{"norm": "rmsnorm", "norm_position": "post", "experts_per_token": 1, "muon_scale": "original"}
Rows from block 3 of a small masked image model, named by matrix and row number. Rows with one number within an expert belong to one neuron, the router's apart. Each number is 128 + 32 x the weight over its row's rms, rounded and kept within 0 to 255. All counts start at 0. After the name is the row's rms in percent of the matrix's.
Before each expert's rows are labels from the 100 images, of 14848, where the router gives the expert most weight on average: "strongest on" is what is common among them. Only what is clearly more common there than usual is listed. The data: rendered made-up planets.
# router: router (model.blocks.3.mlp.router.weight, 16x192, trained with AdamW), inputs 39-77
# gate: expert gate (model.blocks.3.mlp.gate, 16x192x192), inputs 39-77
# up: expert up (model.blocks.3.mlp.up, 16x192x192), inputs 39-77
# down: expert down (model.blocks.3.mlp.down, 16x192x192, transposed), outputs 39-77

# expert 0
strongest on: rings; lava world
router.0 160 [135 101  79 127 175 159 188 144  94 154 124 107 127 132 144  56  94 122  83 116 143  87 108 114  38 209 121 108 134 107 130 109  80 127 130 170 124 129 115]
gate.0 102 [ 86 113 169  63 172  76  70 145 128 129  75 111  96 129 121 115 133 125 114  74 107 149 129 143 206 150 175  97 131 135 107 146 123 170 105 162 145  95  81]
up.0 100 [120 118 114 164 136 115 116 102  94 108 198 142 143 139 119 169 152 156 176 181 103 158 188  96 129 140 118 130  86 210 102 171 124 141  91 167 145 101 101]
down.0 095 [170 145 125 176 102 161 136 130  92 123  88 178  64 103 124  82 101  51  91  96 158 154 147  76 140 153 144 118 127 129 144  84 144 187 111  57 116 163 156]
gate.1 104 [111 148 163 114 124 126 122 163 131  81 143 100 132 105 156 105 167 155 139 112 166 132  77 133 161 179 156  90 113 105  96 120  96 121 126 162  71 150 100]
up.1 115 [ 88 119  93 180  95 154 139 145 133 109 147 113 135 117 149 129 167 185 183 123 191 164 124  80 133 169 175 114  90 133  73  88 109  63 174 157 154 128 104]
down.1 101 [ 97 137 120 171 152  94 107 139 141 119 131 125 108 174  93 148 155 140 109 120 144 179 201 102  90 107 160  57 130 139 181 141 206 123 154 114 105 142 202]
gate.2 099 [ 75 132 111 131  42 121 122 151 105 169 103 119  76 136 149 105 173 145 170  96 135 124 125  94 139 149  94 119 115 123 199 116 124 110 112 139 113 135 124]
up.2 102 [ 82 128 133  89  88  60 157 116  80 133 106 130 112 118  95 130 147 132 172  93 122 138 122 128 168 155 130  95 141 118 136 122 149 136 132 160 128 149  96]
down.2 094 [126 127 191  51 154 142 149 156 119 119 129 125 101 119 128 130 132 123 157 197 131  82 117 124 185 116  55 122  99 122 145 179 120  87 116 107  94  98 142]
gate.3 096 [186 166  98 153 146 161 151 155  96 173 100  72 153 146 117 127 124 112 148 146 146 181 125  92 116 159 141 139 159 106  78 144  76  99 104 159 119 154 122]
up.3 095 [ 89  98  82  82 115 128 129 155 101 157 117 143 130 105  85 101 111 153  98 194 148  76 112 149 164 123 175 141 117 156 156 151 151 155 169 158 151  96 142]
down.3 104 [ 89 102 116 132 130 126 116  96  83  86 114  99 130 193 165 187 112 133 121 126 119 171 123 184 194 108  59 127 135 127 150 191 118  86 130 132 128 127 176]
gate.4 091 [142 113 126 141 143 181 134  79  96  96 174 159 165 118 169 119  89 111 115 125 109  77 159 112 168 161  88 190 143 164 146 140 115  99  77 146 131 153 135]
up.4 097 [ 86 136 133 117 170  98 166 131 193  84 133 200 145 163 139 134  93 116 121 123 174 207  62 225  63 120 127  78 120 123 104  64 172 136 175 112 119 107 132]
down.4 089 [ 66 129 205 169  63 138  67 191 101 104 167  88 119 196 130 141 165 143 136 117 204 127 118   6 144  75  72 117 127 119 127 107  93 186 140  91 121 107 123]
gate.5 088 [145 147 116 121 123 146  45 138 110 190 105 133 105  97 146 108 186  86 152 146 145  67 104  87 169 144  35 166 126  83 130 165 151 172  83 150 155 159 137]
up.5 077 [121 120 153 173 128 122 199 110 161  70 119 144 138 158 159 160  87 121 111 124  98 156 110 131  71 128 222  79  95 156 124 126 158 144 112  77 160 102 103]
down.5 091 [213 113 121 140  79  91 145 116 110 161  89 149 168 134 132  73 129 120  96 127 135 168 125 100 133 116  66 131 107 138  91 185  93 107 101 149  54 127  99]

# expert 13
strongest on: glowing rim
router.13 057 [162  92 163 158  93 120 134 149 115 160 189 101  87 113 140 164  99 133 108 143  10  85 125 147 196  85 155 161  83 130 132  98 140  96 115  87 115 122  86]
gate.0 093 [ 81 170 104 181 128 124 159  65 117  94 121 125 100 140 149 102 136  89  77 136 132 214 129  35 161 154 144 129 104 152 123 156 129 147  98  99 161 162 100]
up.0 097 [105 123  67 156 176 123 171 108  69  71 119 151  50 113 156 161 140 117 168 155 149 117 133  98 148 158 109 130  61 130 182 170 152 124 115 158 133 145 130]
down.0 099 [ 39 161  97 145 174  98 200 158  78  91 189 186 134 107 131 168 127 122 129 165 102 143 172 130 131 135 122 147 110 183 119 109 108 130 120 100 174 123 141]
gate.1 101 [136 138 120  89 152 129 100  86 152 141 144 123 116 121 164  63 151 189 133 100 165 142 155 166 106 116 101 103 123 118  75 123 172 123  92 136 105 131 138]
up.1 093 [148 139 103 138 110 111 105 146 115 111 127 113 161 136  68 126 155 135 116 172 108 184  64 132 158 113 114 140 118 124 178  98 180 107 148 138 126 138 143]
down.1 090 [122 125 147 135 128 194 168 160 103 153 136 154 141 173 126 148 177 101 144  86 132 116 153 114  93 103 180 142 161 116 180 103 150 120 126 127 109 141 115]
gate.2 097 [ 59 111 100 101  63 139 109  94  55  92 170 127 151 122 107 112 135 103 169 102 130 107 185 113 133 122  57 118 112  91 111 105 120  94 107 152 177 131 148]
up.2 101 [136  83 172 146 119  92 123 167  73  97  64 104 124 101  72  77 158 112 101  95 137 168 163 148 148 130  73 119 117 146 146 116 123 139 121 151 169  56 122]
down.2 096 [102 170 145 117 156 112 177  64 125 117 101 164 162  36 114  96  94  57  80 154 126 156 135  85 135 117  88 147 154 131 216 122 104 139 147 117 155 177 127]
gate.3 107 [ 95 149 143 154 127 140 135 116 121 102 169  74 113  64 103  63 109 100 160 132 146 179  93 147 177  86  98 138 157  77 104 159 104 137  88  69 219 147 152]
up.3 108 [130 161 159 163 113  80  73 110 126 115 130  96 124  93 116  75 108 117 159 117  58  65  71 111 173 121  95 131 135 123 104 164 134 125 112  99  89 108 180]
down.3 104 [200 146 161 118  67 155 141  67 142 130 115 142 181  93  92 139 106 130  41  57 102 141 129 128 175 147 125 102 151 128 125 182 157 122 158 133 114 138 132]
gate.4 117 [113 163 197  98 105  95 141 171  98 141  85 113 178 126 119 208 103  87  71 124 165 167 143  69  95 149 146 140 115 125 134 181 160 163 172  93 125 133 135]
up.4 105 [107 181 210 125 123 167 157 132 125 133  94 140 134  76 111 161 148 174  91 163 152 128  89 125 107 121 126 102 179 168 167 168  92 151 159 114 124 167 129]
down.4 102 [ 84  98 186  74 160 118 129 156 154  81 165 108 150  97 136 150 172 129 145 103 114 130 175  91 113 151 129 133 148 139 156 144 181 184 156 127 108 127 114]
gate.5 112 [123  65 138 139 160 131  94  87 143 148 114 107 160 162 148  95 119 149 110 203 199 167 152 115 109 179 165 118 126 133 142 175  71 177  62 109 116 134 117]
up.5 095 [139 150  85  99 163 121 112 150 128 194 129  52 132 108 128 148  78  81 102 109 100 156 124 108 157 155 148 161  92 177 144 131 144 156 126 118 103 113  93]
down.5 094 [177 128  96 150 179 117 144 235 146  62 138 127 159  97 123  92 150 103 165  80 170 157 107 111 158  95 140 170 123 148 199 114 133 120 181 121 176 132 104]

# expert 7
strongest on: full; cratered rock
router.7 059 [161 100 152 182  96 117 144 162 114 153 165 111 118 123 152 147  84 152 115 164  38  92 125 164 173  88 168 172  94 127 148 103 162 116 130  93 103 150  96]
gate.0 105 [ 83 152 161 139 133 144  84 138  96 116 100 186 110 125  94 108 137  85 148 126 142 117 112 148 106 100 171  95 120 170  66 120  95 234 100 126 100  87 128]
up.0 109 [169  73 152 158 134 125 166 169  80 137  73  96 146 127 121 149  98 199 141 110 116 117 138  98 184 122  83 167 182 104 119 120 127 150 137 165 153 157 137]
down.0 111 [144 162  87 130 135  82 138 115 116 146 123  61 123 139 108 111 134 116 136 108 122 130 144  94 133 142 109 137 158 107  95 118 173 138 132 134  97 138 144]
gate.1 105 [ 98  89 142 156 129 125 152 191 140  98 112  88  93 150 133 163 132 177 130 105  96 114 195 131 162 114 139 109 132 171  77 144 125 138  56 129 104 166 141]
up.1 101 [109 118 103 132 102 112 114 119 115 103 118 130 126 160 128 139 144 152  81 171 123 117 118 150 111 108  97 150 115 193 136 118  87 172 163 126 132 139 181]
down.1 102 [101 150 139  88 133 171 109 136  83 146 109 142 151  74 145 137 114 164 118 118 122 100 108 179 165 194 182 114  87 169 182 183 118 164 143 182 128 175 142]
gate.2 093 [188 128 168 155 145 118  83 116 175 123 159 106 107 120 136  97 158 178 100  97 114 129  87 148 181 137 145 100 141  84 117 184 134 126 133 162 110 103  44]
up.2 094 [204 122 177 142 191 133  85 130 137 107 123 146 141 128 148  80  87 142 116 111 112 115 110  79 133  84 179 184  78 126  96 152 152 123 141 111 113  89 170]
down.2 097 [126 119 144 151 125  65  92 156 123 127 153  96 163 153 141 109 118 178 145  90 123 102  71 131 108  94 138 114  76 118  73 119 133 120 147 135 119  43 218]
gate.3 102 [ 70 119 128 195  85 149 126  83 203 115 120 132 151 108 131 139 151 109 142 145 171 140  95 133 147 127 139 142  79 112 137 198 169 105 137 136 156 164  84]
up.3 103 [111 114 149 205 134 200 148 146 115 187 157 203 132  67 115  99 103 116 119 181 133 118 136 145 122 181 107  93 151 113 105 182 154  78 124 113 113 195  89]
down.3 095 [124 177 162 126 109 128 137 140 131  95  69 138 137 113  76 131  81 150  87 190 109  91 121 166 122 174 160 132 140 139 134  87 141  74 113 160 134 163  84]
gate.4 095 [174 147 119 125  70 126 139 146 127  97 124 133 110 112 186 117  88  94 143 138  86 146  86 101 188 150 124 130 193 104  72 102 151 142 137 193 104 232 136]
up.4 095 [141 137  98 139 118 142  94 139 147 115 199 106  77  70 145 168 169 130 152  97 131  74  94 125  26 145 149 123 128  90  58 134 174 191 136 104 108 118 150]
down.4 093 [112 110 124 131 163 104 100 141 146  43 157 151 137 184 105 138  88 162 118 153 129 130  88 205  74 132 216 156 106 115 132 105 136 145 123 138  98 121 117]
gate.5 093 [ 27 144  48 100  84 140 129 100 180 124  96 148 121 112 113 116 141  94 153 123 150 119 108 128 108 112 181 128 180  86  81 161 112 102 156  96 126 124 182]
up.5 108 [127 164 109 133 104 133 130 102 167 100 134 148 152 173 113 101  96 136  94 131  94 129 149 180 110 101 122 176 123 119 184  85 223  91 119 179 103  84  80]
down.5 110 [138  75 153 152 120 120 133  85 175 132 100 107 110 127 134 149  99 150 107 119 153  97 126 152 135 122 127 142 107 170 171 111 169 128 154  82 158  98  83]

# expert 3
strongest on: crescent; lava world
router.3 132 [101 108 145 168 144  96  84 111 110  85  88 118  86  92  74 158 154 157 120 124  98  86 142 148 105 137 152 125 105  71  93 123 161 107  91 125 113 108  96]
gate.0 101 [192 167 114 132 143  92 123  83  93 135 143 130 160 145 103 104 136 158 147  91 159 146  88 106 159 151 129 132 139 135 143  77  99 154 104 140 216 111 127]
up.0 100 [140 130 166 111  77  90 125 199 105 112 145  91 108  53 108 106 137 155 131 151 139  78 115 127 217  98 147 153 155 183 155  87 164 104 176 157 134 123 174]
down.0 097 [ 83 130 143 149 122 141 101 120 151 171  95 167 141 117 120 148 138 132  74 145 104 142 164 132  91 150 122 103 137 170 118 147 141 122 132 158 160 123 177]
gate.1 099 [ 79 132 161  85 104  57 169 147  96 119 165 119 153 160 121 164 162 120 123 144 175 108  92 188 115 150 119  99  67 144  88 103  76  91 130 104 176 110 105]
up.1 100 [166 123 132 111 180 197 109 135 128 144 103 108  84 126 141 156 139 110 124 138  91 133 120 120 109 147  63 109 130 162 140 126 166 175 163 135  97 122 119]
down.1 090 [ 89 142 130 158 183 187 125 112 168 142 135 120  84 166 133 129 141 172  91 143 166  91  83  71 170 144 151 164 157  65 121 137 143 123 119 150 140  54 118]
gate.2 100 [117 142  89 127 155 135 107  96  96 119 183 104 128  82 147 162  89 109 157 185 141 100 112 161  76 124 177 144 146 148 101 136 140 126 149 110 129 124 137]
up.2 100 [111 154 109 137 137 144 110 114  54  88 183  92 120 134 149 167  67 123  96 195 190 114  71 144  89 140 163 119 142 137 126  88 138 111 146  98 125 130 150]
down.2 106 [124 126  99 162 140 120  88 191 110 131 135  91 136  85  86 121 145 177 151  96 141 163 114 109 106 142 151 107 140 113 133 148 103 165 119 115 176 153  31]
gate.3 092 [120 142 196 129 126 177 170 184 150 146  98 137  48 188 147 167 108 106 134  93 127 146 127 163  86 137  59 151 164  82 142 127  93 133 102 158 173 137 146]
up.3 093 [181 154 165  90 147 180 196 187 107 146 108 129 121 104 138  95 135 125 195 108  76 162 112 138 107 132 119  90 140  34 129 134  93 103  98 134 163 135 161]
down.3 099 [145  93 132 101 101 116 131 128  99 115 181 103 158 124  78  97 125  98  85 138 145 114 178 170 182 127 108 151 134 109 104 122 133 154 125 104  65 162 181]
gate.4 090 [116 108 158 128 178 172 134 123 151 153 156 160  98 127 139 138 144 155 130 175 133 134 102  98 129 128 103 163 150 110 121 190 202 120 141 121 115 230 119]
up.4 091 [ 66 121 155 135  92 141 122 113 129 103  98 150 120 113 170 179 127  79 145 158 166 142 123 195 125 163  71 167  92 102  66 105 133 182 113 127 132 193 138]
down.4 089 [116 131 133 166 146 154 109 114 154 125 128 119 149 135 159  83 129 103 114 133 142 159 121 137 160 161 140 148 109 130 114 197 107 110 151 157 164 130 132]
gate.5 099 [135 131 134 128  83 106  65 148 100 125 137 118 134 207  95 134 118  89 113 167 164  93  66  81 184 147 134 149 116 165 114  97 139  84 115 194 173 137  98]
up.5 095 [174 117 172 119 108 182 117 143  74 114  89 134 137 135 122 139 105 103 105 165 195 123  82  45 153 120  99 166 127 175  87 148 145 137 134 199  73  88 159]
down.5 097 [154 137 110 122 147  97 150 139  70 176 189 160 131  51 129 100 152  55 142 166 109 136  95 162 129 134 129 133 148 175 148 117 139 127  92 152  97 142 109]